A small image embedding model, trained from scratch.
Model: 32-pixel images, arch xception, norm groupnorm.
Data: trained on made-up road signs on poles, 61250 training examples, 51.2 epochs.
Rows from block 5, named by matrix and row number. Rows with one number belong to one channel. Each number is 128 + 32 x the weight over the matrix's rms, rounded and kept within 0 to 255. All counts start at 0. Numbers have three digits each.
# convs1: first pointwise conv (model.blocks.5.convs.1.weight, 256x256x1x1), inputs 0-85
# convs3: second pointwise conv (model.blocks.5.convs.3.weight, 256x256x1x1, transposed), outputs 0-85
convs1.25:134136109105107155123197154157091158105137130159101097089125170094109132152135145136094106115098152135113150162128152095133126154148143159132142109082145153107140133165149110140142146151130134115117118137149075122110168180147126153187161112110143117136138131
convs3.25:143105157124128113153167150110147102116101109151145128141105114131116136138110094135139146131200147116135100094070120130147112129143118084115120133156157163150092147083134109147104137113154088123144132170129109095121098180092080149161110081144111095144152092
convs1.26:116120106150136138214192163092179056120129123187164134167205050135169100182131152126156156169112146094131189155132204119148155129157147132171128120133090100106128144162144149127139159229084140155116130129138125077172106119135125141100130092117072093134110081
convs3.26:135137079141154142108157158122090085168123154160127103140197155161134109137113102103115099127146160135154139121147082108092121116151129103120089121135158173130118106170154092134110072155124155137115139080119153090174134037157116143164097033097118124102058136
convs1.27:189112109085146128096061120089118152091118144124152104075165132129105126149134119120136140100171142139114159132137091158124117118155182145140108212141135165155129127074120161136154116070057115141154135186161183137182118111144124108080095058162074144146191109
convs3.27:124104106174050118145118149177164133172126117089101120152147191131120115097158154089096105134135095151138166133114078165119070145150112159149161110147119093186147136117123113149151163091058131173125146119117124113128155185147140107136141089120127147130126114
convs1.28:150165121118164097132128096115136132134113105179104120205178190150147169116065168122103111179119121076112137168039133162131117179138152135161141132148128158168162103147093124136144095150082174098113135184132133144090183144077090137149066125128143142161121157
convs3.28:077095140124125132098136153181082141135155078101178118141193091163055153220139152142156156091144153101166118159166069144171065149160070190096102136164102143127122117116166160215122143095128207155219088093145120134119133207113105143127111108123098137114091120
convs1.29:189062147157114136145126120051154131159131091127116084117185111147162131125122077130095094165081111120104143118149131131136157132097151133045078161146124141122096119127097091056146180129123223142080112184122109126115120100149131150149139151153093170119132182
convs3.29:093058067141143096073105116109072188093118167135148128167181119041113085095215086105143167177130137085148152112160124105127197125147101069115199143152110145077128139134113189148157163140084173101112144088122169207125114123106184135131164144136068140133108138
convs1.30:108123106095108191066142156109164102185141124130169136110147095110105133176058179134126139067153118079208179101083144140146142127131159091114179115114152102098133135140157191153113121106134085152125134051086125087203116055088131116148163115113086096213162086
convs3.30:060115041085050118115105150183159089134115137192065144174171101132135153071165076115121131145082095117201115130144091121117126117081105217120096103161158101124156111068136103153156088138087130139156126114060074181026132073104106110126143171148158197169080108
convs1.31:136143111130065120173070131108105122133127154144139104114156194151108090138145125122088100117139143098109035152105110159113104146168134054161219086185157147155152113069111177141138142203084127074086167066129154057111160215102078063123172195101149161173206168
convs3.31:134164139087173083188081127091142175082135092115135075137152079064114143148113103145167072153073171151152135125101107123104183133103109063152124150135079135118105000083133098104100111164111116142187104108174132137178138137069101156159144159083124070109117163
convs1.32:166108129123168127170155140168096138070137145135113110136211104112148123104094105114059106071111129102113115107130063149126098136137087073133106102066121177145090084164164140144107145139098107126148093132129173118118079138218153085149151114086095100157080178
convs3.32:104150114136181092178109091114129094093117075144192155107111164172084138121115140105094114134129123129103151168161110115173153114109113105110166172121198128076131180156057087096084128159165128103094163109076093130156115109103098167172158102105106147122129217
convs1.33:143122105147167093133124074088133144156128158112169115085159140143109084143080140107111094147097127160125101126116151120106109123218140179162128119147113237133125148193101130123173166145121135092137127184156186060119119098069087188140060108077117104075124101
convs3.33:159098115150117149160154118127156070172132151180107112172209099160115105150116120171130118168095192118171102135114132154131036134137123211106079165110113208193155190121163118134152090111101086108149100090162086140189142137173185094139146159173152160063069155
convs1.34:172139071100124125152056100101093095071123212151180121139081100138134107164076066139124144138135152107178040113107108136115138115133185219103107142186122236240125152136152078179175099066137182194095104105162145149120171127162136120134122106107156171077129142
convs3.34:116132113071104114122103118150083101041128098100128104134048109145080048143084206156121101077028056067074114141144115134107071134086168078084097122137100141139067119133094108109136141103080149160095133130104063183098091064075071063086122115098153162088098141
convs1.35:122100137167164113139093131193165151164112134138132099139127164150115074137202095103124113170096089094090158084148150157181127085110098147155080131149125160157135106140146070100095073125167117135076127151112073179135139153190091127142146159132016100146162133
convs3.35:144099183108141105145120157089155165116142138125078097107129144131077068113125066122089130091135122110077100076064153110122127121176150160097143091153136176140138120109173141143122106156054129115085114163121186133111094130174141099119109165077148097145172053
convs1.36:139190090103094125177142059146255088177130111149136102148104195181235111129086124130110147170107031165152144096054051124115073124146156149116189160130123185141132090147195015141148125129175101116155078142139140078140112120041180121117163200110104111149091152
convs3.36:132126136102168160133107046131144119159131156155145174094114137130255106099090151119166149120127120120107127255133092145088180126147127151122131162129160085140135127107069124137067156078138125140133131213123114110128180150100148163159040113154089182104153117
convs1.37:129172123131159107122214109097143128120125096169137196111185125149129049186189147075117112203111208119070083121078093130108121144061083124148142167123126137230110126124164072114092164148123181120164155143210129152127121193164084127110154090123164153151160058
convs3.37:155093152146051143080156084080104078076118120136130064112084157097054120167125113117134112040112207115146077129117106119167182129060130084105125114099111074105128146140148123243101168088106096142144142183120141156073136175123045155184168106061227151114180204
convs1.38:167147228191112116137128111126177110102125126057152174144112071136087115141221142130150119187157202144112131183165146149114172179159179133125150142093135133105110082153133097162112136152098113089036126138154115162103102130114043080103107089088086096121180126
convs3.38:161093083067057170135239142151123098039114145150098128112195094149140116074081165132077130088127138117138201138073141132171119134135162106170162129146160056204084117178119167227101089172144110144181123126105165191135158136145155150157105143111180184130112139
convs1.39:106089144142090184141131172114105086146131213072131073158132153144136093175110062108132177115089118136173153134089131140095146144142124126071080086102141173119102221177100121104172161101210129104121140209148121136086159147122100183094108166125164154117098076
convs3.39:159184152125118176052135152142122105134134115116138177077042082088136166145165081147097108178165204158120129148184119092076155136060088163147098192144150109165126112161155165168127078155168073161195145107132159044211134161110130182113143119078127096089138122
convs1.40:217053108099147163143195192139124059152136111174168112185111057149129071144171111132138145149138157125052177137095151133137160119206140084123161109115130118123092106113094079087120145165237110145187132152175186075115088102143166113098095105104108145085172011
convs3.40:105154121067116151097175155141140079168135152149169109167110166132073140106140137130133104063153071110107155133126127154110092127184093111118082086156110178171156115114149107086157202086097109111137130094164165166115116128126048146119057162171077133134090136
convs1.41:116134123092084117106155128130196142090135157120139103122167137120099149101141114127127077135136085119101137112145115112115134114122139114145116115138159132107162153129094116118104134127110150148139151134119149137142157114154142131122150131137134136089138123
convs3.41:133134138126130127124137113124155150109119127152124130127146150125145156110123134132134120163112137140097151112094160127107164129131131110129097093122145110143143116138111106121127088129123149128116113102095147137121154126125126132139121143103112113121124138
convs1.42:025146134140162134124146091118125149118124054135121107143164096098124114164149109157141100150134096235173147142149129137093104133132169114109127159238124087127144056109117111161103142141097157132119105125255148156136133103101221084143112136149099129079147163
convs3.42:158207106154175140108080151173064159028140197113101032213013131142178063150105105114157095135114082078100148142156145112142152124086186121147113179148124146000081172152128104174104151079166108110090149146114131143118112085136142088089195190134099149112150169
convs1.43:120174106106142079096114102137164084001125141091080175115255125142121145161141102104122110125131176080100158136107174107132170140151108163113121157103112148180126103144089135073211139106220187140136156220142124155129127167115086147117120212119194042149164041
convs3.43:076136066141130043075118149160103118136137106094151119129115184056147130188114111099089165147133158115144142133113120128147062137099046145169118125147104114127116104160097146121137113112116086174067094164084176053063135157114060084123114123133054188086094092
convs1.44:185143134111100126149168099133089142160134112079142142140141045127138136113085083141136115126092143159094135126083113155154134114138112044130108092100159155120135124136118130113174122211117199134084143153166150138102101078107172036058197206094164147133110124
convs3.44:157047137121073165117156137157116092141130117048152144167053028124120144103040127118133127124155091046090126137129123137182046126085097117112130109143119145132128204075152112157075132030131132158089064095188130079126118104143136172046079080150126088143149064
convs1.45:123147052154101183050197178136082101074116057167084144098090128196123117106084110153172156125078126065185150132112197125190173127184147127090156117126149131093131096111148124091130125149141119110112161133138108097197102086078232108125144133146145104108129167
convs3.45:202143167062050150161124157147212198166128096106105156145063129101153198095112188144142087119089129031068118141075137134105152132190089112119081042126154128107144057169112101229117139146127090146187142190091225123122121141064108081143111038121114117137126155
convs1.46:156159096175140141155124139087141123157126156240107100097177201158163092169106013081116121105133098155145186200151177130145188169157138202114096200129130162144115096111137092092162150153202123141116158026149107090063128110100163177133083070161153148137124097
convs3.46:153122123135066124126191219167104252169115088077194083125095111130141148193108121192138041156226219158120154151138155138190107117112212155167126160141139077125145152177151137154164171158150034145180133171105126119103138151143157175152118107127204172136202183
convs1.47:188107173133182126089215121113108062084123120150158046109169045114094066187179137108151194114153063194128089128062060129170135130066091087081168163164119126057122142121107130051070112090187158218167152167172129083206130086153142124147120144131152128118155105
convs3.47:152073102112102077186192132093068068143143171121178115176131113173142137054102102113126104202115158152174103078123122124138140125117117070106129138128115110043146126124137132119141170123167204131213105139123125203151127185118125115077117141093078102085206068
convs1.48:158176195107138179197081128143060163161118130158100135084129121148103145166119130118131156127160167106148176107085152136033079130127114156138114095132137078122147159180135131108113143111160103164160104054092053154086143161117162154152133130140174076138092149
convs3.48:157151128117225143177131087138086091168124068174075117158157109133160134173142146180158122137144084184115167134114124137086149110110154099096150121118107145138100184117122098097154143136187063107129127196136144097139099110176055112150074138125154068216093078
convs1.49:174059130126117154114079119095163088086132166164142095153107160090166161170130127145131134190089136093170103094086112109153092179155119143138103188122123083137146168142105100103141140166122089157084118064156146070096126108105137091171088176068164110094133153
convs3.49:140136142098224187098128130096078105173124074071094132105109142149131087105129149123120138143162048134140134108133147122129115131187120172170116130114157166096082063139132087157166159159082092142115117121185125175080091169097178104138100134119168177151059137
convs1.50:110196054122131129127137133104047207189138148124091070064046140111164100086150127104123156113130116231160066124131081133089072147096082089133155160114107060124130126118125124199136159102100133214130137117156162167148133180073029163119118155096138131072171118
convs3.50:164170130152096125075205130162148151122143053120102144111154138146070119113170118136082162079124147102079135141163167141168148136188102118171118098113149163101144108120145112128138136165184179134099160128195119144134129085146134160116220154134160213148108171
convs1.51:144136101182100125136168066080203068170136152098145128131130093184160133064092146102165077116149174137133165124122161082133146074178162197114133069109081108221110125143183119135123146128162173202131083150093096115159152157166120079152126138181148117177107073
convs3.51:118131097121149127151126132119162111163134169097102087121132094161166081107166096107143184055085074089157120222071149057040078122113148128112178130187114145202151181119141131096167094101071125138122139104144099122142087168136139111111139164142102157097149156
convs1.52:164083127132158131134159198147041077133143077077138077140070104160110159117113096117107099152142150129106072073145138105109157140148019145212142183142137125101131139070090121120072165153126168163138117172142111122217082061123094047079142143134042049097133040
convs3.52:116154099128095196054159124113119041085057160094116121185187075154207158157102156111149144175040150097108182113117068129110081122119180109134087131123092116110186111129129113077169118133111130143095203161059142113068026124082122113138089130141100114063164080
convs1.53:228208056088119104091210093125159154089134129124107135152220127110177151134181120130121153136082079139166104131107184116145193090191074076171146188145109145132108195158136145104140130105060164130133093057124162107148085090148164049101105117145111161108109115
convs3.53:143146127121168138138069120129107126044126081131118171083145180113137107207110108149139108163109145137169122141098149143124183140157169063094198126147156099209139122112105119136128067170112160132194121207064117077135115150090082101217099074112117168121114061
convs1.54:109126103152104166103196139147117147160144050104143147155060150138153103120112138092126065123169080149155138163081150171142098117154103144145197087220121113083146100132121140146168063150145096128113150127134115125137169155166126137182139113086088152150092143
convs3.54:143163113113096135143109100219150070165134151111127223120092138120151146136129066119098111104137123183162099147118098104155131137147129103108144156102147126100130193156092087099145116132125082119056144101110105127130170100210136099115143115122132179148155112
convs1.55:206136137103155138172104135136093109156130056151130112170171118129141106099114177111156097148123112078103090127113159114162128141142091032148114060136150115142151120134142160137108124153126146123118135177120094113148127055172145042140123102113150172188080153
convs3.55:109068147073096113139141053165108101119076119100079153059100130099069143144157098108119166089123145154069120178109130133156110141114164117139170095126114207085074116130160102151150163132113114123125081130162082075127136093195119152137031086106105143107102136
convs1.56:131141060155121141119150100105111125164120106131104113102191129148123088081065080172128108098152155155110084105118090115135141111052092137167107148157110110115139169145135072114096128112140199149096124141107141108111138149172114150149133135145151124135155149
convs3.56:119122117122101147156133131097122114137086121138145131118121128093183121095138135151160205156134154094102174141179087121108177135119185099152147135145108124133096148153162135123110086136116121161123128127093161104125136095142092133112133098115127098111172115
convs1.57:118068095095104138092146129130138109150128142140088100167137182152168117119122124123138133106171137117142145125058168133108208140115161142159115237159137055068107104101136129174077113188078142121101127163172105099185140137113142123155084129185096141157136126
convs3.57:057143125125157152089135145176141102147124122125141168132097105114086169135161141123113156071184184077168126142111138110065136129138081120131123169130080093167110172183113166121203145152143164173140153119111117162124102098124143127134136096197137118113136232
convs1.58:125151088138143118146116165100151129108119159115110124159141161160106126126116142140153087131137145098132089142071140148118156128133136100177101127113119139124086131167146081101098148170122150109114120123139112113117183124108130126126112139184111170138098160
convs3.58:156111133121090176140136128134168117084124098147190136187128096128131116157174117121111183132117152140156118147149142118083111130086109176103098131136116153099136162116155137078102112115129123101129172125107186125081156177113085162149119074157143115173126099
convs1.59:126077124075104083085128076094125100147115105167133110139175068169102180082150121106122161180100125118111105095112086142123121145148106114135143173114136114156128121204095132098142101111135117061141121122094164110110082147117128035133128153057093192087186137
convs3.59:130111077145143122133137161134118130098133191159121084137108086120132144147156163168107139106102161094137138123118209149063125126101142104142132109119075148135113135134102138120106089089123112120100180130106156151091168172111154137151119105150163114176172163
convs1.60:111078187177144176147145169079159112138132111116064123086114143085129093142202145125138133073141145143129139126138114166090100142173165113099175092161113124139144158134083097119077180100155084175153085100087115121179087164135120123091149142143178105176148105
convs3.60:120175189128163164170140176116059126132131098125116108097130094087150123100157155119077093224127171117150127089139092171153160123109105144096068111089192146127107071096121101094078111055091157109109115107146163103131183139125114116121127143138115140113131133
convs1.61:141098137146132143147111081133115152094123150158120127090157150156091158079084072140075112078095149131116145107123148134138152140130138115146120084126135145173156164123163149122174144089151155138168142058130090077113177091188093111140184202079071094122171214
convs3.61:166109094170162122123177179198130164152132123174126089143108118113076098122201094103129146101118093020129121095172132126126187130159098088117118101033111121117144150142128177101113065132089158090116100123113208093145145125124167109097148110084134120095154124
convs1.62:172012091127161157120114177117141187168117134160072058182205063105111130124064041124136129117124092135123128160145155122147209135154196145098117102167126216085118100123105104148097111184132152110111131094172094127142151108129181154042105055146092115118115126
convs3.62:142079107111149130138143090081069145118139142105153099082074117131101125117099133136143125101087029156108148083112191142127141138183166147146078109120113152155127118156145112098144101124079129176134087081108137130137159093117064120115097147102150125091121128
convs1.63:121105094113140111136126115145182183125139110156144112159198181128164130161130160119148096165150144115110124109111148128153167137146135098131156151101129115180138128109132122137151154162198133147099093128125103143143110067067088081131121190111108116167164088
convs3.63:111115144122124150116194085154130123177151090130150083139119162038053109129129134107079163148053071086075114140147118150132135127126111088113095113109102131158183112129139144211051081124162112144166123099096116134045122191130114032164081146109144133157096095
convs1.64:107129139127074140135126174103120141126129116092155086167122150165130112108183123125117114180119231151141095126114110128110081127051088155073091144092123126078076114103073063147141162135138112160072131149123186156091118168154132143122111147186102192091123109
convs3.64:120129126168172118094157090129127153073136131180092063160123091150155095086145083155091123090093193090098112101128070139047083124135137110147153140099087076130113109116130135184106140105075142179120137146158119134123134141131117105129123151122085128126081116
convs1.65:123165111122132135112143166142138125124127123118160068144187061143193110102128059117088117097094104165147170104102110110103032121161127073155132168098131103166102102125111092154175155188168135115160135095178099136178157095145129045128193165138084102087112155
convs3.65:111120142120141126127094143186113088117143138161159168180143133130207120146092182098128096113065068139100144167156139126120194126133173110117138103169149165053101064153165110144139133105083212097097128201110196129085152216071140118072110132121102160060123127
convs1.66:150153103143146152136088168196154157079135148110074126124122082130131136090153108076147070146098123122162142124164078160117114127097145111187129126163108148096162164156123112110163121133124138110121117120144114146125166172102176178113136077151037113132139128
convs3.66:104132120119137137147154121099147148117123149158133100132150131155120132145154139081204095098119130156100150128169107140123104114106162125093144104102098120144143096108102179151144154089135114100145162115194109163143184139153092154149135134129189096106087113
convs1.67:057128172150145132156172133124052185095133114062123075094137176131127127099114162112111140167229159127194082118104123130129136090031161150158131111136148141121085101133142103127120112147149177144157109044175141108163179090063108146101141137139109137123168090
convs3.67:171141079202135167161115128158141161088130155135118146141158093000132120158107137110169136164189154188099102146157177158114095127239134177116126156096192113147122109075136124160168103123152138159183229118058167143124182084101055156096066027096122071090211126
convs1.68:065067234170142149107096131133133105075127101149120091150128084130153138133086149162150100111133135164103240117134128161180102109075128073129108127098095158060154151134099063169094123070153115181128097120127115089175118155117149137139197143130114131125121200
convs3.68:128202129078119099058074139080152126145131112147126125183197181124115088110086169086128046139113098154183085085117255095091134124163134137105152101145167134126170045133114138088139104113090114165066075134095139152110115058140159132117163153133143154129104098
convs1.69:120072137152144127109072089119104053085126114152089115144197081064143092095135151157092133211105174093131184140106145104118055097132158133133004180102137155141159118104106089076070107146110154161207156098172114070169129111127083168091107207145107091141170157
convs3.69:194123117145131101171139141106094164105143107087160068106097158177125137139138140135159139103107089139162104137100112123159155136053136101087148115147178098128178138117121168087133110130114134111111187160088148141133115131128137154109162090093127088170102170
convs1.70:189121149133102107131130184121129138188138080143142119063091122148120134097128117159107162126113114088114068179103156117099159090091091017152115107072131118145170210152103129128143131138139118220167146106138058091137138156164158123107157197201110153140109127
convs3.70:062141132128135105171159147169155107096129062063146133146092114089132126119157167136192151135154134121142176090153108161152079134126221094150049067136148110142112134126167162068175113135078100085142172150184209091102127173161126133155135091107150166073159122
convs1.71:064143108155136184086162140103136085140123056068127103131163187106172155098126103125136129104147095151202158140159120169166187137077125138121100098122127161151129161087113111093111063100134095148094156220191134193167181122139070142105075126157104156151153099
convs3.71:112146169149119112049102118134139143154150111128113140193204127149105122102096121106138137146065142131133140106168195144193175131145191154113104075168115145163172082076108161141057124116063076224141131101107157133147106095216146176147105109109144173118206125
convs1.72:136081134138172117146139207119134121147129148153148127112109060105134162106123128149058082151216140138142105120099127138084106116153055124166099151151132233157168103195149170122117043108086092097157157101099161137165082150108196134101089084158113177149106075
convs3.72:094060124193139242188090146154123113121122194140110142065133089096147167173142143093159135204098117171186074141131221089169131130162092133079083196103214108090084190152141075203095117183102115127107111180119164207087148085128188178192133149147182190075109137
convs1.73:106106122092172129115134156127053177122124135120118078134148101154154151081119116151100153121178178070219078145127142120138139125098132101123116142147143087143116144213138073198154144105089146093057125000213164117112031136089143132119091146117057130185081171
convs3.73:176138126122199140186147000148153124140152181159132154128167157075106186140172056101177074137197120144120110145140162008137134132066180112162176120134119147097184178117154095078038165118064082150129069027111162112134106187117225075173173173109081165158165160
convs1.74:171105100120116101113172095134085116110127120094119108082112139096122156143115132108124170093178149081136148141135119095135154188158112095116217126116084080160148155120069188069108112203063165090112116095170106102125183126111140165137058155099154156166142134
convs3.74:046116120112104148133128153133126149090106137127108155148158123099117138108239131105099133109107147170108155099124109151073155125150126069187146127123131137115205100124120174136114186189120094191127172096163153160179102142160112077191197150102132156105165121
convs1.75:078102109156127117153088096088078064129116194138127112120127128116092130090092129123098086113128140103104122097090125127096157158055109152150090172120098170129092094168167113161116110123177088129122109095078110150180115115109082113093107077170114136103122109
convs3.75:123120129118145147148086182130108109101104151126148080049151132145168054166075115174188087095168121158131128141187165117135130122097141147087164146056102109120104044091131153140181119162151106129128139140071101080115124143198082121147148119120127126072146163
convs1.76:125085182175123146148156102105118165198131146124097069139106134094143085119068098122097137115134072059139125169126165112192165154193160112048152143107085159158139080093124111114087080100115131119100150172076120134118100153221181119116116093144187142221146152
convs3.76:158131067183097121168122152160153098110142148158114205106111134134132136096111133103164111111127092061139125133180143140089128125183110086056191130074165145123138152127097113063148159131104191136137187107100165077069118092185220180093174053101145158144088050
convs1.77:092128116143166120134184116129154175149125181123116101149143112142122112104154142147152091153138149144110091136191116107174126155180153135139127124129129116099098156144129134112137084139035132111113140113187133151100162194104127168078173156154115066166115115
convs3.77:149214164108108114070126128102123137171128110158187143151144097182171110117159122094118136151141130139158168124129123108143140127075122172099126104119143163133128129112120126058155116137130165059096143127067128094093168144135114180107146139125138154128093102
convs1.78:087168153118113115142143081140087200118135077134089117116092066156172085105149125131099125136136130083166137113100197118084079175125074183139071129099087073100129146110085201098069116153196150184137194124112120163068171068146150099121129117197167119193098166
convs3.78:113092125115137119105131090113132238143119083128084130132192157133152089114124125112168084118133069117129135181162087124133132138173124155141137092180116087044140067193146085134105100151120116173100132075142115066206126115108104180100211104125124114184139121
convs1.79:142151090121149107187128181116126096106138138175174108124172158155169160073136147079075103139102139104127094144089143135129156104125118140165074138115131102150126104143149133103128105098068171141153130175128146078160123134138133133149123176154134105129165134
convs3.79:168147170136156124134121119089129145108133161110136141068132123167121129145106124170156181119143150123082085124136142144075107123130117112161069157081098136096176105114100172123139100121119144164149096116084150112120109115137151137090115126143085125110156123
convs1.80:142156176092115137146174167071097121128121122097121081136229075176113095135158125112121106053137093087130114135139182152133229157107090088139144126115077134102066138173110114104068098128134137065095162118100141095089126062130117120128131132119097181106115056
convs3.80:116071201156126137171089089125140119133129150212085086101160162077133099157096117174184158117134150187120125191094084138161185120097161070171123115116112121139151149122148126193064130083131160149156159139132071107196132149122115152132119145094174075118175180
convs1.81:111091124125077112107115084106135129154127175130149055121093167095179102113128133119148150107124151162138056112153141135133121144233165125122138111082105115115106115159107084150070144123130149150116183122108142139085093086113115105093121125149156189124146095
convs3.81:121120135125120134150142145141131164132106105147076142131115204167130100129101133103092061109125123090104107125116145063147146121035106121093131123151104121130158083063138176111088145141084121165094167140116084148103112100143152112134123099074120157113108136
convs1.82:120163100112136108119106122097113107176142095125131038198177101156111158133098075138175128141203174154129178110105128150097017111139142091118167085143137127020102093131160141134187130114133149106146138031149143154226116087102097168099054144143159118076112152
convs3.82:104132157086148097130139131150134070156119190057198124128102114141189114113195071094164137168182182146142084130206182032094159126145209140116138149139139099197103129153131080136069151094093091129149125175184093129169181094105156168084159091117177165088097142
convs1.83:138150106160070087137170111149127123120132154121090111179149113116137121070158138102163080109158152164140126135122136152158139128103131131107113128183153166126121204083158162136134057106096169141163134118163128092148116163108061139131161146128107089169133114
convs3.83:110115145081141111138091131098148098153134166194154095115107116118117074102124107135168127093122138118117132142165106141142111129154159168131172173113130120105113125156130151123152113110096141110162119131117137157106091113094147163120150152120115086121097139
convs1.84:138131136078139111134164169128135127160137114120131044105134113107069078076111165121148124159182205162151089136131166142207071151160154083113114162112114068117192124168100146117099158123104113120122148200180100099150091107102104140181146118069094114131182123
convs3.84:095178125106159213170169111125153092127121136092130113197179135142077102146154202152158145163154133159087129150113160152148139135121128179170096164148158144131106095154125083117207092089103140130175145131144152164107105196127125117166119139123131115123083112
convs1.85:119189121167124135102092098093120105103118105130113046075125120140098088134099087128139149152171062140169187141122170144090056116101099140144186067123174108118158098122112140070141179112096095121176120165180138113113143134117095115126168108082148155219187134
convs3.85:166121173138178153142057163128151112099139111172097154145121158134137046164191116133148171164119117098087139184152123128135176139046116165136137115115148125091131100141121160133122115134052060131149122155129082115123170162129094124155133127150149126132119126
convs1.86:105096042092150104097102093127165104189130145188128073107143111109128126144126155105100154166080114105177218140137098135144174129119119105170117184095143128192181050127084098098084135129091113079161162148144155050165169073135119135158173130086126163102114144
convs3.86:149075071131136134110040159115107156140138099150124099080129152084135132127116122150143122122127151155129095124119149145130101135190137074157139073120142124096084063160156174117136168131208104109092101134093128158090164079089113084200129120163128110152098204
convs1.87:105051169121118142106096111136141155148130155124129106131124069135129120086108097130113093104089128153142132100193122092058067139080165032115099104084115123196115060158141092169094129169123207223043125045147151126125117075156171222163104119114167152190164151
convs3.87:071058164119146157137073194163187137144125091131169088152110116108125116070184176096106131140140111081075116105200139162106224133100101138165149142102098136175130085050196188055136073082159064045067088122154168091170148167057162137154124145134082148117144110
convs1.88:119127095166083160119118071154142124130127111190131033112213109122062154128103145122103081170129104137161102094128101167118110143115104103086161146120125162173149091174130113175128105116139113117101101164159132137186125144198121127116141107154100144134089180
convs3.88:157144119106133134098136127114109120151103126138115157100158105105141103139114132134143171132163150170170152096159126118136127123173136131122089153171133125204112187088155169154149139125143134123133099080171135131129116104153129148140143135109108106144113113
convs1.89:124083154138170113133134138159133200181138126123105055159206170162142146114098110104087099138077167195143123127149123161134111162115095145119076171079128217090178133141195157137076093106118187122110189231177142121099176107126164072103159116111147148084130130
convs3.89:149157158079142104066163120172138141146128151106102025152140124124172097195118089112111175157110058160146102144176124091147150135170182125189144106127118112154079135113117192105098089097143109132122145085145161160135049130131066122109056104088158162178127095
convs1.90:134127152104119126141122148114141175083118136101120110130141158077105100193181126105150114131103145073115109132105105118131099167219185166111130199211128189107126115172105140132064183125136172092172116094123180160104086086082149101099078124092059160097152115
convs3.90:152114169134137084096184121107127108111123119143179157148098163122108136118108154135172124134141133106132121113168116139064164127153149167112095166162128100155179113107131125138116068169144137139075095141168148090144178172090157112101155124152082148133141119
convs1.91:139144074126112121108138154128130134122133090108115105176136092124094170158126145097112133067136119114103137113141147143144088164146122165154139152129096115149100150139162091106120104132145167160130160118123075147117106170130139098134151101132160106097081133
convs3.91:120097195147148108113108167125140131118127133126138122090139146105127105128134126105149125130111106117137099144137139135121136130144139079142138156130124154131150144178108147106165121088150120141139159130093134095084159108142126157125119140106133142121165151
convs1.92:078183119113040156209114143141110130129119071127124135158068117164077094060115170153142190160120075235116093108111183111062108209185124077129095145104194167112082144136147158202085108056050099129085116090186138161106174110078108141169151107144145140104156102
convs3.92:101118133085157137139089103149200255123100071150092171138085165095143108079121124073163136175132189200154089068153172120130174124180091157123046173060124156147141138138156105103076109125174125128098128079190158164044156136129121122093121164127079143088128098
convs1.93:063096145201104150144116124167197151104133131113113078173149131120086169109137111127144177122133110138054118120110056127186193118102084036139156120122143091116129168139102127067111121167122105094151141200207106150134142130162145044197165132121125153106132147
convs3.93:172114176144149107099054055129093076155149121165086079083159109142096132107053128116155138125181178133133167174173089133056178136079171049096167160116146149056141182170103136120123096158159134095084124156130117113104124143093116138091114085141126132071127169
convs1.94:140155086105134119135146167104072125123132088089094000126212099136115078112124118106151088066109112165155087136095156128136082127086086114051047142083150103113137172084187136114127141164044119107116151083124209101147117106166079120104152153105195182185124137
convs3.94:120085120144091174132104154125129127087143145146096156159087126127123110103198083131099165144123129093142148207148084141090159111057129142152114150140128156100081134107095095143133124114138114080116068204087165142099129132096172118131170134094119138094096106
convs1.95:152171134160058125073152112143105099125136125143136064086151137164163176145113119122129093108121140143154141130088112153109119135074104063130113095122172034047093151140142146193120098178060105093179117093173128140116116126119157071081128157100099144157104123
convs3.95:186034153123151139108127122104174080159147132150099166098126170143128162090085150128119124140112162083069118139055163121095222109093155069104049144127111115122107115154124097135126114137086194121180146114140104161139111176075078120186096163110066108098129116
convs1.96:110105098205168129157144097105163105120129136208124080154190173134125118106094157078115135138113113108133091131102149149135145105142137116106187124140158130185112121149113123163088218158184124223066162131163148154075158165095114109190144162145140108093101111
convs3.96:113085133166089122133113138136092133099130109132138108137086175134126149160094097052174145141158090144139124100127097097133158119113117175132120140108097136103108129133123133193173075120115070136135131102098127108123149148112173118141091112144161144095139129
convs1.97:170112063118155135109166093144131120138125023123146070116132134102131098155122127134134119102134124099132104105138114162131139092197186149100163111085161122165127126136143154192085151072128115126168171074140106167136118186165071097055157144124127071104140147
convs3.97:080101135117140133109110168152142193082127101175076158150066151112158163147052118125124146154161101091129111193159069111112147132099042095217093082135107118166097077146138123111174095118132128090100092054170151076149081118073151138130171146090095129066139115
convs1.98:137097096118131135152154136113092151131146138174117113089054133086095135136131128148178159155158142119117115107133124138145154121146202130132120119117141120145120084132140101138145134072164104151113116124137138133100131111153117147093100148149127152130122104
convs3.98:121065134148152182149136118133126145095130112132154144094135142079162125119072129131162152095115140127147139113077151103147147124150136169098083151126160165130113116142125108110111127136128154156177135130167070125188113134117103149126130095131136144092138128
convs1.99:138150085092151158138146113135112081076123124091146105111081151136113140087212124091092101129160101146116121139123095150105090155122152158145185145116128188141100156052103118108120141094128139051100046121113167127177127149189127156092120062145096157166113140
convs3.99:127038132141168078172121142090208153127119125132155128151173088101134089131163058134167111122146168139100126076144151116095143121218148118168136231156143108155129116156118103121161136161101167142133205092114161173075129112183119109084166109165137178076093089